config.yaml
model: "spectrogram diffusion model"
dataset: "single notes of 20 synthesised instruments"
train_examples: 78125
n_mels: 64
hop_length: 160
input: "log_mel"
spec_augment: false
win_length: 512
conditioning: "none"
arch: "uvit"
objective: "epsilon"
cond_dim: 128
norm: "layernorm"
norm_position: "pre"
activation: "gelu"
mlp_ratio: 3
head_dim: 32
fused_qkv: false
qk_norm: false
layer_scale_init: 1.0
parallel_block: false
inner_norm: false
patch_size: [16, 4]
layers: 8
width: 192
positions: "rope"
init: "kaiming_normal"
residual_init: "none"
optimizer: "adamw"
lr: 0.0016
beta1: 0.9
beta2: 0.98
eps: 1e-06
grad_clip: 1.0
steps: 15500
batch_size: 128
epochs: 25.4
lr_schedule: "cosine"
final_lr_fraction: 0
warmup_steps: 3100
weight_decay: 0.2
Rows from block 3, named by matrix and row number. Rows with one number belong to one neuron. Each number is 128 + 24 x the weight over its row's rms, rounded and kept within 0 to 255. All counts start at 0. Numbers have three digits each. After the name is the row's rms in percent of the matrix's.
# fc1: MLP up (model.blocks.3.mlp.fc1.weight, 576x192), inputs 0-63
# fc2: MLP down (model.blocks.3.mlp.fc2.weight, 192x576, transposed), outputs 0-63
fc1.129 095:108136117144135131193148125109100135166117088078131177102108110114127162152133122157086135149142149108151082090105094091125171113128127113118091115124153135140166091140130149116130102139190093
fc2.129 083:127156158115132149160113146128149127158141118076114108097117130116096148094090107090142144172139171093147102157120099098129165148199164111099149159106093130114134101115154142124095150112145114
fc1.130 089:133085108134110129122118097168126122144106156069133134135168145106155123127145160138113112148098123144129105121119147174093084113167115080141150145158114115183149116139099114128115170137140112
fc2.130 078:168163127058132140113148138138132148135120169103121149138127147124133109100160140144167106112087150132116124165122131148123133145133125099154149114125127116114145126124106146186087154160145154
fc1.131 121:101123131150132155123107139131154135177096090088136231150146088130132121142119112125095107104093123123145134104121126138152146148112131109082070120094123153122118119137144115116089119124142147
fc2.131 139:129149121134138092110132123150144185102089121143145168165147126116095121128157103148134128118157151145165111165121164106140142090139148134130127155140124103140127172160154198120101072153091105
fc1.132 085:097087156139092132147121126108123100126140158145079145111124100078159152149157124132098096189141147100184143104164104112163136144100092108112144095119120128103140134129097159105099123154135128
fc2.132 085:157153129131136092094154096111120097108134134149147100135132135144126119141144174106106154129172138133154135128152161130120155094213138123136157163137138127108131115122106128138144110095167116
fc1.133 119:151126095139121156100145126116160126115111117135129143118123167103135161167162166145092113171112141132154115112128105144173146119133124137136127129134128116164151105130147160119156140088103158
fc2.133 119:087154137120151126158137115104103147148144103131141136130143157128118114143120161124104116108102130125085111135130087146154131147104114130118121120114141099102113151067146139136125116114153190
fc1.134 108:183131120118129134123097132092104103109124123079118154088121089145156124127140121148091097123081111122136124112133157162147102139135127167136104149082171107169135097165145165148141108145122077
fc2.134 103:127116142126120140137127132179134163132118143195133134176127136145143089079116091123091135125181160149146153082104141135109107145082099094132113097129134156111104136124108122123159148132121157
fc1.135 094:124142111121138153178113133150144136196136135112137177113130076139136131140116088116104100105150134155126111086131139099131122166136137131102060139097133152140138119101136122128086106128139133
fc2.135 099:127128139083110075119156122146104116155166172094114139115096107155073120144116109140171121126133133081146120142076124087151100094091143126135128118145107106126152149147109156097110131177100086
fc1.136 123:092143132147171149109101086156160126099150148100137116120147098131123142122119079124120166196155118121136102120160112141120153167127124153149137136139157125085120110160119127089089112106152177
fc2.136 109:095100115115136150100135150148186161134129133213105133114103144101083136124139181111112132109166117127136200106128130148097129133112137123126112128168115180085147142139114103099127127125102182
fc1.137 107:111146117152156125115165144143075113113110162125133125089122103107120142114155141113122120156148125167145139113117163072138109152141117105140127113155152159114172139109148154141158136130106146
fc2.137 101:137113114103119119150113112145122122125097077117161123135125083140131092168105116164099131141125114106158138171164112142161148145089107125155121128113119132141151090098136143117110123125151136
fc1.138 101:104119115118126176164121141139096136164138161139125154150129106122100138126078213083073140127124145113108114086129109133120130122153170137124105160169111136112158128159109125162114124137122147
fc2.138 095:123150129137098134139088124112130140171097176074115114145145114115136095126135101130138151103133121129095129118150128127131126100120152095082136123113142154141134132125129155126114162120126134
fc1.139 092:130124099130157149122105151094191110151165163086146136106114133103099143155115102082136131144138135090118164090155144144130091132123145120150153120088098154090150123136158128166134123109143129
fc2.139 091:140091124118166109129099113154125178121091167133130111117127166109141125157129127149136080114138103103164129092157142155116142118127100107123133115124115132147147144101171083122143128144122132
fc1.140 096:155125117131186132136092101136112140132107123087133130132112127139139135165145108100146183151126131080089148098075095136130103134117131110116154138107136135138136111124106134156095152118153166
fc2.140 087:121149106138147135077149117115128087147087108144112120126155132149146101130126111110116135140135148131120129115128128151167108142133144134115142103143132147124132149122132116133095163130119142
fc1.141 086:137126095108155137100134142167099115177091136091150145144155102156113117075101134133128114136102136168103112087118135091142088113119138101147117129127135167120172128131107132148154126150162149
fc2.141 080:133135110139111114086122133180121110065112153125154102118123110132124106147122139097119182138123139159161132143105160099162129147113100131136119115120129121148117123141138137156140167103180131
fc1.142 140:081114129120124168168089137117113163193151125089114169094125091157104117152126126089113161130108141094119128118103110110132127133118121141130028135132161166114118098143128148154118135135094119
fc2.142 154:129140163091097122095178122123156076121081109133087106126114083137151140111090104147131139124125105144158130112126106073089162092143138134170116104151121084146137148115101188114122158118140123
fc1.143 080:095158141111134143153114132130133136159110114122121096135136102129127087160103130116146152118148129161129117098122147146136117181064136136118209165107072147111168125099104109139104114088167136
fc2.143 086:103114157073116149146131117147153129096124125125131135150140120122119130097160140186072141119115120114122127103151127130092148127129089134180179094127098096145137103119125144117126131140142153
fc1.144 083:187116074143123134135083150142131131165116131092127138170164148141097130123135118113138175142113120136104139110086113138167101127127130119110110132136184165144122119109098140157124122140108137
fc2.144 078:114159129147138112108107118125140132149138152137170116133096139129129143099116132088094151146086126120156108109134141137120092105124102130101157121170148103157186112144140106130098112159073113
fc1.145 073:110136160161135123114138152144161124140140176094137111142156166153191144167123075135154194125073136133085130144129160124123109146168151138089135138123168106162128117158099153140136111141132087
fc2.145 079:182170140078102143139124108096115160102096094092142127139114110095069128071135145110080121116110132156145141133112092115106106131101124100120132137128129104111160135120126131121138119167106148
fc1.146 132:158118127108126160164091103114160170132117091105082148097148119141085121123152145102107117110145150125135100071135081145107112110127142124138152163127092161143157100115174158115143103095126127
fc2.146 151:118112128138105101117157157150076123097120145109133124145121106105145139154127168119119166108110144105104155125137168111153135113145130156144098120081207102143135159125110121186099112148138129
fc1.147 097:097108108137100130113159156153078159159099192094120118130128138156149112169109134139114120142106123158149151119104147146138118111095185129098116128171159097122134129126095082178115138153138154
fc2.147 090:118081128082120138090145093134152133150136101152097141129152124138102138166171127139108119122154126169106108124156128127110107093159096096160126115147130149084131139139144160105158134096116097
fc1.148 091:128109132148159145159134147164127112161129128079132115119143141123144110142153108165120093143119153154104129075113132125128132110132139121130107062140140114202126144125112176120123160176148132
fc2.148 104:142128129118123097168141134128095162107118064107126098123122080126138141150165104109064133133135089083096131135144161190118122132177101137114123105117142145146116133150154118125131154127159133
fc1.149 135:100118075122127129154122125141096175162086163120134108114179086177142178107120110101122132182134127107104107112080121129170130152148119166140125100082132144126131126122152158086152095187108115
fc2.149 112:103113129101124129130150157141152137139137111191098112119106113110107122114124146118161104112120145134147181145121108117122142128120109108137103158134097156114164149128131107105125130147131178
fc1.150 105:105098141093126126127136132136143108144128080106121152150171131104160143187179141154113150176107132151139144127117113088156138101139131116105117138155140171127111095080108132123090141143180114
fc2.150 107:120180145102171105139152137167168145103094164128148112137106164103141117107105125108128125135126113144123147096065109165096099153121112128134120161141154132133131134149096131060142137146102137
fc1.151 097:070097136106095147153103142151107101141133113133137129087105113118098143113116160119127139116128145089162135094137099114118179175139143132117147106119131155101173123123100140127131139105161096
fc2.151 090:119101093123106087135131113125094120141150146135117110121152125184182121119125142156109149090148109118154123154110132127149129117146147172125117157123115147146108076163071140096143102147152126
fc1.152 133:112140109163114141152163138076127167137113144087131136116123147155067202126129120098124156135162101138138125104131118096106134132200132136126133136154144114116138120132147133170117145169154112
fc2.152 103:118117134121113115146177116083134134118094147094146126129120115154108159137125125124142096158128102131099139136129107117121092094149166151124126124159133114096126123127136126139099124120132169
fc1.153 093:077149138159147119149152127105110132183133186108149134070072109179133078137144137118141105141100125129065101113109141117096147152100143154127099134107128123134158133121106117189114081141164117
fc2.153 090:150143116145164162126113181121149093100129120148147112131128126144131146082127101155113135093096140129131173102102129123148126151132189154138125134138119120115113121128119139144161173151159114
fc1.154 072:083159102072161143127099086133115162156129085089115122125149162140106145133164116146127079152137123155144082109146178084135169136124116154067126173104114101133162142123079121111125176110138133
fc2.154 087:126130146182155132121161103134145121087126151096122139108101139163184098138119090122132118135151127160147146116151113124117113123169152095172115134130116141153138096129103165132167111126107150
fc1.155 106:147090100164083145144120144139164146117102129105123138128103146138147121099185128154097089137142142121128094106141129153110097162091141146168098144129134152182133120185149144126175130165120154
fc2.155 116:173113108072156119107145090101127114104144144104103157142121103091141156134166103136136165127129117132099100113112085148134114106143156114119131127153147156148105116106136129107148097133164114
fc1.156 123:151153102156134154154072118157103167197119154111145157114132107135105092167145111130115096150107143148106113104116105131133137148129161099153093100137150112112159143147116126197125093157121139
fc2.156 134:147171149173119150127131137154128099107112120135108131170167181122118168100118150149094142119110089102151153116129173123111120131091125119114118112115154115136119116144100193103135150111102104
fc1.157 108:122114134157148145140154131101131131120122180121181172123100070130175110136084126123089164108108104123120163120106103171150095155138124157148088145132164125140131077137154140115124073120155142
fc2.157 141:119147155119140085119114152152138104087091121133134122148125180097127136103112128116116153137139112168139117082166087145135101124116180094183145058133173143185087125116136137136154113112146155
fc1.158 105:107131116170094119160162165160103130173104159088141148096169147140177150148191112160120148128105142139146169129105172151151154124117137110094087123159167135124112121143103125143117140132137137
fc2.158 108:125146137156120085126148103096158169103187084172101116109096130124127140159171162127164126101135114135152092096128106171087121142132127116100114184115116133170152144148138134081152108149114122
fc1.159 102:154148149172120140159133139110155098114106133120155122139138126123125098096133127113111118115135103105111091106164115136144151114153120141157147085116152108208141109139141149137141144154118111
fc2.159 097:119096110057113137122159109144139134117151086157115147091150146096105114186153174147133153114066144162150149125121133107123108105108154099122134156109104142085160122095124097109108101125140126
fc1.160 109:120109151096126145140136143117133114146141133126116123106110114144124097122129131095105159108130113082096106121141160125101130115158153151077118150130168178178151118148118114139138135145104161
fc2.160 109:106187109124122124163146122158147103138112103111158148163142121159111094113106103137139108143102147137121129146113086132154107145087115144143118109115115145093094153047113148150128152154139135
fc1.161 082:096120149066163144170085131117112130146107130140138093133171144084110142121105125111133181132166138119123116117127141121123138123153132177177191114095112150128145109101069135151105128114151111
fc2.161 075:106114144128127150132114110117161138100161129167127138151147104132116137135146125180149152121114149145136148149125182153072140091146113163157123180113108135143103096164147112120117103174066131
fc1.162 166:097109169138092143125098122135117121155110131082134194161118097117159139105148162117100097094130151150179118126085177145153132144140143122129066139118127147120148097146137133126126144107145147
fc2.162 166:158138132147166123127168148102147115112148111114149149120167148125066122152120093170127115133133105098112122075164108123135131175124135108130115156127147128113106133137166105136097139145123121
fc1.163 111:146095115079123129120124107138114116121153116124126181125138126096145177137167165114115147158118161142149153125140129103110137085146138087115101152119146172114129120131115141092125122101140129
fc2.163 107:126116152152143149138128150155155151131123146129110126151074121166090133112141133127138092149142139134153175118126146118122138155140135166101112130136127110137106135105131121141130127135136134
fc1.164 101:109112132145119152120111146108130125178089128129096141153113157124150168106135119130115162125177129122122120107173132098146162134130134132116127162134142135101131083072123160130094131140106133
fc2.164 093:135101130116092097148131138160135134134120129137147121130115151099117109130114085171108169125093137106119164133210127142159114175123150135151110152152106122129117092127126141151147145102114103
fc1.165 110:161102147112137167161104140129117100160144128081121161105189100127086169108144146142123154126104147095134099105113136096133168119145123087108095115091177115137127158122129202153131135122141097
fc2.165 109:134137111088113148142126097105122098136105137118119153132148150106046134147112168121107107152132141128137119150164133120093129140130129103159107102131138093106147128113122161122114119130110148
fc1.166 084:126114132158101134113144107169130093112121169141145167157158089075174154110172157109115134129133119113158144133110161193145126140148142137106043083152149145129122123156122143151125183143113102
fc2.166 087:120139131081071142135100112156107187144098115089148137110075135134149121131104095145144132130129124122115170121124108121175173128123139140113126162093146101138087156113105111091120133119151126
fc1.167 094:175132129131087105170148128132125140155107125092139132153178130125157131108139133118128153082144172083139096098088133117116090115113131127103143144131121123188142119109144154163126109083133123
fc2.167 078:150096131099136065168099128117120077121167100136151143138140078117163106088125059131167134137130121102165123122118145121146133100101104124138123174157115140155146126134104126096119099140125163
fc1.168 078:125126107150123134139162137146140145121128171115107123148169127149100087132153164147136141131087124131101147148155135167130126130147141135086101107119138108136089095163179157124125130130125148
fc2.168 080:141112156156096107085102172106080102114132120135159106098159138146132134139093143145137145152151145117106123106125170138119159114142131125132129124087123150080160142122130126139163136135137104
fc1.169 092:109185120076095159175111141107090150143137131116142135138158159133165165141112091149119151122171112162122144082115125124149145133102165134132116142187168143182159140099096105117100076087171142
fc2.169 081:114124157091078120121124143144112138116166163098186149148123114141158136150125156148159140137145151094105137102167139132098102105110145146157123082195149099101127105136107143187115105160112120
fc1.170 103:091160058139138141096169136144100158140139106125113116130108157184129113141109092159110123112139083151102137101122119119118155136105155148140139186156073162138154095108167103126143138134134119
fc2.170 116:150098176102129170147108086094116130113131141158134147131134119076121183137138159132115145143142131123129155141138139117130122130165097130125122084093161136151134135152109130112134124131134090
fc1.173 114:121125116125128130154089120134125140135111093133099148137095132113073128164132095145118109155167097123142108084116157100094161137159105127130138101128154144144191143131071134154197117122143093
fc2.173 117:130112135115186135129106103170130160120175111093150139126109124158133116097085135139117142105138153149129133113156173163102187087117085121155137101106124167147139120111138138089160154184129163
fc1.174 093:101120117122192132194091124120108099168118140095119144102130122168103108145159083137111137132093143148096137106109099155156123163134148133130112145126134153107117125128128105140112110134114168
fc2.174 072:133104134168161099141148110145169031136142111151115128144166117123081159124150108164130127117107143145090119130099136149148140100099144124124130149115117164134155129132103107088115163144118136
fc1.175 096:160111105128147165111124113112074092135139109121119153107115081122097139135133151128044103144098175085158112126160111132131137126184142123138116115132167109122111139140164181118159133161105153
fc2.175 106:142120108109075147174111127131128130120105126107167132125156153113115147120114123159134114127144110140096166153114136154130118091109107160131129098094127125106095150103129113171116150142137146